A small audio frame classifier, trained from scratch.
Model: arch mobilenet_v2, norm batchnorm, activation relu6, depths [2, 2, 3, 2], widths [128, 192, 288, 432].
Rows from block 2, named by matrix and row number. Each number is 50 + 12 x the weight over its row's rms, rounded and kept within 0 to 99. All counts start at 0. After the name is the row's rms in percent of the matrix's.
# convs0: expand pointwise conv (model.blocks.2.convs.0.weight, 512x128x1), inputs 0-127
convs0.278 112:45 31 53 38 54 49 41 46 58 42 24 51 40 45 51 61 54 32 36 65 54 43 61 55 64 57 73 46 65 62 40 54 58 67 66 21 51 50 82 45 63 48 62 41 67 54 54 29 34 35 46 50 74 63 42 39 62 53 68 61 51 44 48 46 89 41 49 24 52 54 52 51 46 49 63 38 49 46 65 38 48 51 47 46 38 59 54 58 60 17 57 37 44 43 51 35 67 37 55 47 42 40 69 64 56 59 42 34 40 41 44 43 52 39 55 41 74 50 67 51 60 53 42 51 32 47 47 34
convs0.279 104:41 40 43 52 73 33 57 43 38 49 61 69 45 59 49 26 26 29 54 55 33 44 59 54 46 38 36 63 46 47 66 46 47 62 51 58 68 46 48 52 59 58 52 45 60 66 55 67 44 46 60 54 45 39 47 53 52 44 77 68 55 53 59 46 68 49 50 38 57 53 63 46 55 45 34 44 51 44 29 36 46 58 37 51 62 54 72 26 59 53 44 93 47 70 47 70 54 61 32 23 78 60 23 37 59 54 58 46 50 56 49 46 24 47 47 42 43 47 56 52 63 58 45 48 45 30 52 50
convs0.280 103:61 45 49 63 43 60 33 29 49 39 39 46 46 49 64 61 65 57 55 32 57 37 60 73 51 81 45 35 41 61 47 57 54 54 58 71 50 52 48 44 61 52 76 47 65 44 48 64 59 56 62 59 62 53 64 62 60 54 49 55 44 63 27 42 60 51 60 59 74 30 69 40 54 45 53 57 50 58 23 43 35 51 38 48 30 77 51 44 33 47 60 49 50 64 46 29 55 30 43 29 41 64 53 33 44 50 69 39 28 62 55 58 43 48 43 55 44 47 51 66 39 52 44 66 22 33 55 65
convs0.281 095:46 50 45 50 67 68 66 45 84 58 32 30 66 40 22 50 47 76 40 63 47 39 45 40 48 63 44 48 40 68 39 56 42 38 46 62 46 54 54 55 59 63 42 54 39 37 48 59 55 52 53 49 61 44 55 49 66 19 60 61 58 40 47 43 73 45 78 58 54 43 59 47 59 49 20 32 48 44 49 50 44 70 51 55 43 30 37 49 60 59 43 44 63 48 59 40 79 60 38 54 52 50 46 38 38 28 49 38 57 55 40 51 56 45 52 44 58 50 63 63 68 45 31 65 63 72 31 45
convs0.282 108:55 59 45 51 31 52 43 67 52 53 23 43 50 48 23 51 40 56 61 37 57 47 54 55 73 42 46 46 27 54 72 45 46 54 40 20 70 46 62 61 70 32 59 76 51 37 48 51 49 57 57 42 43 65 42 49 52 58 30 53 65 44 48 43 47 59 47 46 70 40 56 51 12 40 55 48 76 62 45 60 58 46 42 61 39 36 39 54 51 40 35 54 62 44 57 50 49 54 51 60 35 49 29 52 64 59 46 49 60 24 38 74 56 66 53 24 47 63 41 68 67 54 61 48 53 39 52 50
convs0.283 087:40 60 41 50 56 45 41 34 49 53 59 47 47 44 28 32 57 49 36 64 54 67 40 42 29 30 61 66 48 26 31 50 48 51 58 27 33 33 28 28 38 39 55 46 70 41 72 23 41 54 52 50 48 55 58 65 57 59 60 55 29 43 42 48 65 54 38 48 49 60 54 43 69 53 42 62 37 17 46 37 32 46 49 48 52 57 57 71 52 40 42 50 35 64 55 58 43 47 53 30 44 35 54 54 65 58 50 59 42 45 70 43 44 55 61 61 43 46 59 45 42 16 34 52 47 48 32 64
convs0.284 117:47 47 18 40 43 66 57 39 34 53 60 67 63 34 62 56 55 55 47 58 48 25 50 48 52 22 41 47 57 68 37 38 48 25 62 56 40 35 49 51 42 57 58 56 51 39 53 37 36 55 36 51 43 64 70 61 56 41 52 54 59 51 53 55 56 62 31 48 53 56 73 59 41 50 56 43 46 50 31 43 70 65 54 45 63 48 51 64 49 47 49 57 67 46 57 27 81 60 71 30 49 35 58 42 62 54 38 60 69 22 51 54 31 37 48 34 47 45 48 43 41 44 67 59 68 26 45 34
convs0.285 100:35 54 51 33 43 53 59 32 58 42 33 50 63 50 23 40 39 66 48 58 64 50 58 54 54 57 47 47 32 50 39 73 63 57 39 66 61 42 24 54 68 42 24 45 57 49 57 35 47 56 43 44 68 60 58 26 58 54 38 53 42 60 29 43 59 27 54 37 51 55 66 61 60 46 34 55 42 41 31 49 30 61 32 49 38 45 72 52 39 46 36 43 35 25 42 53 55 53 57 48 27 51 34 57 45 66 44 49 44 38 37 24 52 71 42 38 53 60 35 51 42 61 62 60 40 70 45 44
convs0.286 087:49 52 64 43 73 45 71 23 34 38 70 70 32 43 50 45 44 60 44 54 49 57 34 37 54 51 46 32 57 49 46 72 50 45 47 45 57 49 49 74 54 36 33 42 31 46 37 31 40 48 49 57 26 71 28 76 52 47 36 40 60 49 30 36 40 50 62 54 46 54 47 24 39 57 36 49 44 66 44 43 53 64 39 56 56 49 40 52 42 55 60 38 63 59 65 53 48 49 50 43 34 52 57 52 58 42 31 48 57 33 47 38 74 77 49 62 19 64 71 46 43 43 55 40 42 43 53 39
convs0.287 105:38 45 48 42 62 39 35 52 64 56 71 42 69 34 49 48 55 64 37 58 74 45 59 47 64 53 33 56 68 59 77 31 36 46 40 56 46 44 68 47 55 17 51 48 47 39 58 50 47 36 58 41 35 73 51 39 43 51 46 53 41 46 51 68 51 69 48 60 43 41 74 36 50 50 50 39 38 45 47 43 42 22 63 43 46 49 47 38 42 44 39 60 32 34 60 65 48 62 81 64 38 69 51 58 43 49 51 64 64 57 63 41 89 53 42 47 54 41 40 40 64 40 55 38 46 38 61 42
convs0.288 102:47 46 42 52 54 43 63 51 64 55 40 58 57 48 65 33 57 70 57 26 62 55 51 67 79 53 34 49 39 56 45 38 43 79 48 37 46 51 68 58 72 58 45 47 38 47 53 57 66 45 59 45 60 45 26 63 52 60 32 46 78 62 51 40 50 48 46 49 56 55 42 67 44 41 42 63 57 26 52 48 58 39 47 37 50 53 59 27 31 57 64 51 21 40 52 50 60 56 75 59 58 33 56 41 52 55 42 70 39 49 74 50 40 39 32 45 39 66 51 38 54 63 52 68 62 45 19 52
convs0.289 092:47 51 43 50 62 58 50 48 29 35 35 51 48 53 60 65 57 35 66 56 49 48 45 50 48 37 43 45 45 81 51 54 53 89 55 37 58 63 55 40 53 51 63 57 50 69 38 50 31 54 53 23 49 61 52 49 76 23 44 60 44 70 59 32 46 47 55 47 44 46 47 52 60 53 50 67 51 40 53 39 42 45 69 31 49 60 67 69 49 33 53 43 34 43 41 60 48 33 31 35 51 40 39 64 47 33 40 19 71 45 38 49 40 49 48 43 32 44 41 69 55 60 34 54 78 48 58 49
convs0.290 092:44 45 57 56 44 46 43 56 52 67 37 47 42 65 49 43 53 71 34 35 61 52 52 39 45 55 28 55 51 34 34 34 41 45 72 36 60 57 49 33 66 74 46 61 45 61 44 49 57 38 64 57 73 61 45 50 51 61 61 52 45 41 52 64 52 40 60 68 52 45 42 68 74 36 46 65 50 68 55 48 74 54 44 73 57 55 42 42 44 54 24 45 54 77 30 46 51 37 45 36 67 51 60 55 53 51 29 58 36 47 60 77 58 72 28 53 37 63 56 65 59 48 46 50 47 54 31 25
convs0.291 104:39 52 30 60 32 65 40 38 79 44 56 57 72 40 41 29 65 51 27 51 61 46 51 39 56 44 37 41 48 35 53 60 52 69 62 34 50 50 61 76 51 39 44 47 46 39 38 28 51 41 65 49 54 58 35 63 44 52 22 57 61 59 50 48 74 50 48 58 46 68 56 81 60 47 70 59 61 61 65 61 43 53 50 55 73 36 54 57 71 48 43 46 65 37 61 68 46 46 54 47 65 53 40 31 36 50 51 49 53 50 37 45 40 64 49 37 36 39 69 63 49 56 53 46 36 35 70 41
convs0.292 104:40 46 58 57 57 59 56 45 60 54 47 35 36 28 56 47 38 51 68 66 48 47 55 29 66 62 61 59 60 51 41 49 51 17 39 38 58 61 54 32 29 54 70 53 41 36 36 68 59 64 36 51 60 52 77 56 47 33 48 49 49 62 48 45 54 57 45 55 53 35 37 51 32 56 53 75 51 53 66 41 47 53 49 56 59 61 29 48 50 32 47 66 80 48 77 43 40 50 40 33 50 68 42 56 34 51 66 61 35 43 33 66 59 47 66 50 53 47 60 50 26 55 60 61 52 69 49 75
convs0.293 102:36 61 55 68 32 41 52 50 55 62 43 50 48 40 53 59 55 62 49 68 31 68 55 52 65 47 66 35 33 44 31 69 64 64 61 47 32 59 34 55 61 45 54 54 77 39 64 43 51 51 49 44 25 58 41 65 45 43 43 39 78 50 52 55 54 46 46 51 68 34 35 26 55 58 49 34 43 61 40 57 65 68 37 51 67 53 76 41 48 60 54 50 48 46 51 64 47 52 51 59 46 43 56 80 43 60 70 48 38 72 62 41 38 60 58 61 41 84 41 50 38 49 49 62 37 43 39 31
convs0.294 104:56 50 40 63 50 52 51 44 41 50 50 49 65 43 50 55 63 29 39 44 60 36 31 31 41 44 43 36 75 52 58 60 38 49 37 44 66 55 09 39 37 45 42 51 42 59 57 53 51 62 49 71 53 15 42 51 44 67 57 74 43 55 36 50 62 45 15 49 73 56 38 53 63 44 65 61 41 54 48 76 79 46 31 42 39 48 53 59 44 66 67 40 73 36 45 48 50 40 61 51 40 44 45 50 66 44 43 32 48 51 47 38 36 53 47 52 57 51 43 44 51 58 72 56 45 60 53 42
convs0.295 117:51 60 65 28 56 56 41 25 59 39 60 54 46 51 52 63 60 41 73 49 40 56 82 42 47 61 37 63 57 38 57 28 60 36 73 56 64 53 55 37 34 50 54 36 41 49 52 47 70 49 50 47 52 61 67 40 13 42 42 53 39 43 52 43 74 45 47 47 37 42 51 33 60 48 52 36 51 57 64 54 51 51 40 54 34 45 54 50 44 50 55 52 58 25 28 47 65 53 60 42 72 52 53 54 78 70 48 34 58 70 46 37 54 48 60 61 58 66 50 48 47 74 59 48 60 60 22 59
convs0.296 094:56 63 26 61 44 51 38 65 54 64 53 43 28 47 37 38 45 73 45 55 52 69 58 29 39 50 39 61 46 60 37 63 72 44 64 45 32 53 58 53 44 59 55 43 36 70 45 53 65 73 48 71 47 70 41 47 44 63 50 32 45 43 36 63 53 54 68 58 59 59 49 26 60 50 56 69 54 41 57 59 59 36 48 46 39 69 46 60 62 67 54 21 60 25 53 61 43 64 38 57 55 36 48 57 48 51 48 72 47 69 47 52 29 56 55 49 49 45 48 48 80 34 60 29 49 47 52 71
convs0.297 097:60 40 62 47 41 54 30 73 68 43 54 47 67 55 56 68 51 28 59 50 57 64 70 50 61 21 34 54 45 54 48 53 52 60 36 45 54 31 45 56 53 37 57 32 49 57 51 51 34 56 50 25 53 36 42 54 36 74 46 65 38 35 46 55 79 57 53 49 54 51 49 55 63 39 40 55 56 54 60 19 57 57 66 47 51 29 47 37 60 49 64 77 35 46 39 46 45 46 42 23 52 39 71 69 46 46 50 62 56 36 37 46 39 66 44 36 69 62 67 54 48 50 51 32 65 37 50 55
convs0.298 097:40 68 38 53 40 55 55 33 48 60 60 33 70 52 37 53 40 35 50 43 47 55 51 59 52 43 39 48 51 53 55 42 37 66 40 42 43 53 44 45 64 51 55 47 54 59 62 47 83 45 59 52 27 39 31 59 79 56 30 33 45 42 19 49 65 65 56 61 50 35 62 47 46 55 29 48 30 39 37 58 42 60 47 48 68 49 60 29 18 41 50 44 36 57 39 33 56 43 62 54 63 67 59 44 48 55 51 48 49 26 51 47 40 29 58 59 60 30 40 65 59 66 57 59 38 44 76 59
convs0.299 108:47 50 65 37 60 63 50 59 48 46 52 42 42 77 36 71 49 56 27 72 61 38 58 45 45 47 51 81 39 60 57 74 53 78 37 61 49 53 50 51 56 36 49 46 57 59 48 42 58 65 30 64 58 44 61 42 38 40 44 39 40 49 36 45 42 39 31 44 48 62 61 58 60 40 75 67 54 37 28 47 56 42 65 50 50 54 80 25 33 67 42 52 45 33 40 59 34 48 33 45 49 37 42 52 38 46 45 41 47 72 73 50 43 48 46 50 40 48 76 74 50 47 49 39 50 52 56 44
convs0.300 129:59 42 44 47 58 48 49 45 71 42 48 44 56 30 54 37 58 39 43 52 49 54 62 60 52 40 59 68 55 48 51 54 56 78 50 20 28 42 56 44 39 42 77 42 51 52 49 54 52 46 44 46 51 64 44 24 48 53 48 44 59 47 51 73 41 20 36 37 43 67 59 67 53 34 56 85 45 53 73 71 77 41 59 57 44 49 55 53 47 50 69 34 50 38 45 16 50 59 38 61 33 42 60 37 50 48 51 42 34 46 62 54 55 50 66 43 47 55 73 50 44 69 51 48 46 72 51 43
convs0.301 102:39 62 43 74 56 43 53 47 53 34 52 51 39 57 60 42 39 66 28 52 60 77 59 49 43 41 48 45 47 44 84 44 57 47 37 45 56 65 50 52 47 50 71 55 70 58 37 30 47 44 32 66 47 75 38 60 52 57 40 39 56 44 26 55 43 24 50 53 63 65 38 68 59 35 56 49 43 56 44 37 57 46 42 75 55 46 51 60 46 43 46 61 57 59 25 37 49 61 56 63 47 53 57 26 50 51 63 61 33 50 41 60 46 65 62 17 40 57 62 35 64 26 51 35 47 49 40 37
convs0.302 092:66 62 49 59 50 47 60 40 54 49 36 48 52 79 58 51 41 26 43 48 58 63 61 54 18 76 56 59 64 57 57 28 66 43 47 53 79 42 33 55 61 45 67 40 45 59 62 54 35 52 48 29 65 46 63 61 42 42 39 51 57 52 52 57 49 54 68 53 37 54 63 54 24 44 50 44 74 33 56 63 57 41 34 44 47 43 40 28 53 56 53 21 43 49 22 55 33 69 53 45 49 60 56 21 54 51 32 57 48 44 58 49 44 61 38 53 57 42 65 44 35 54 46 59 64 66 53 50
convs0.303 088:46 70 43 60 70 28 36 49 39 44 49 56 52 40 27 50 42 61 54 48 60 27 37 50 38 33 56 63 57 52 44 45 37 43 59 62 64 47 61 65 54 42 59 39 63 38 61 56 68 54 44 56 33 38 56 47 62 39 57 56 51 51 35 47 54 14 35 60 46 63 78 75 52 64 44 35 47 51 62 48 36 53 75 45 48 66 34 64 26 33 49 36 50 19 38 39 32 51 59 59 66 48 52 53 63 48 48 50 37 42 61 52 56 39 50 49 55 44 50 52 37 54 39 71 23 59 64 60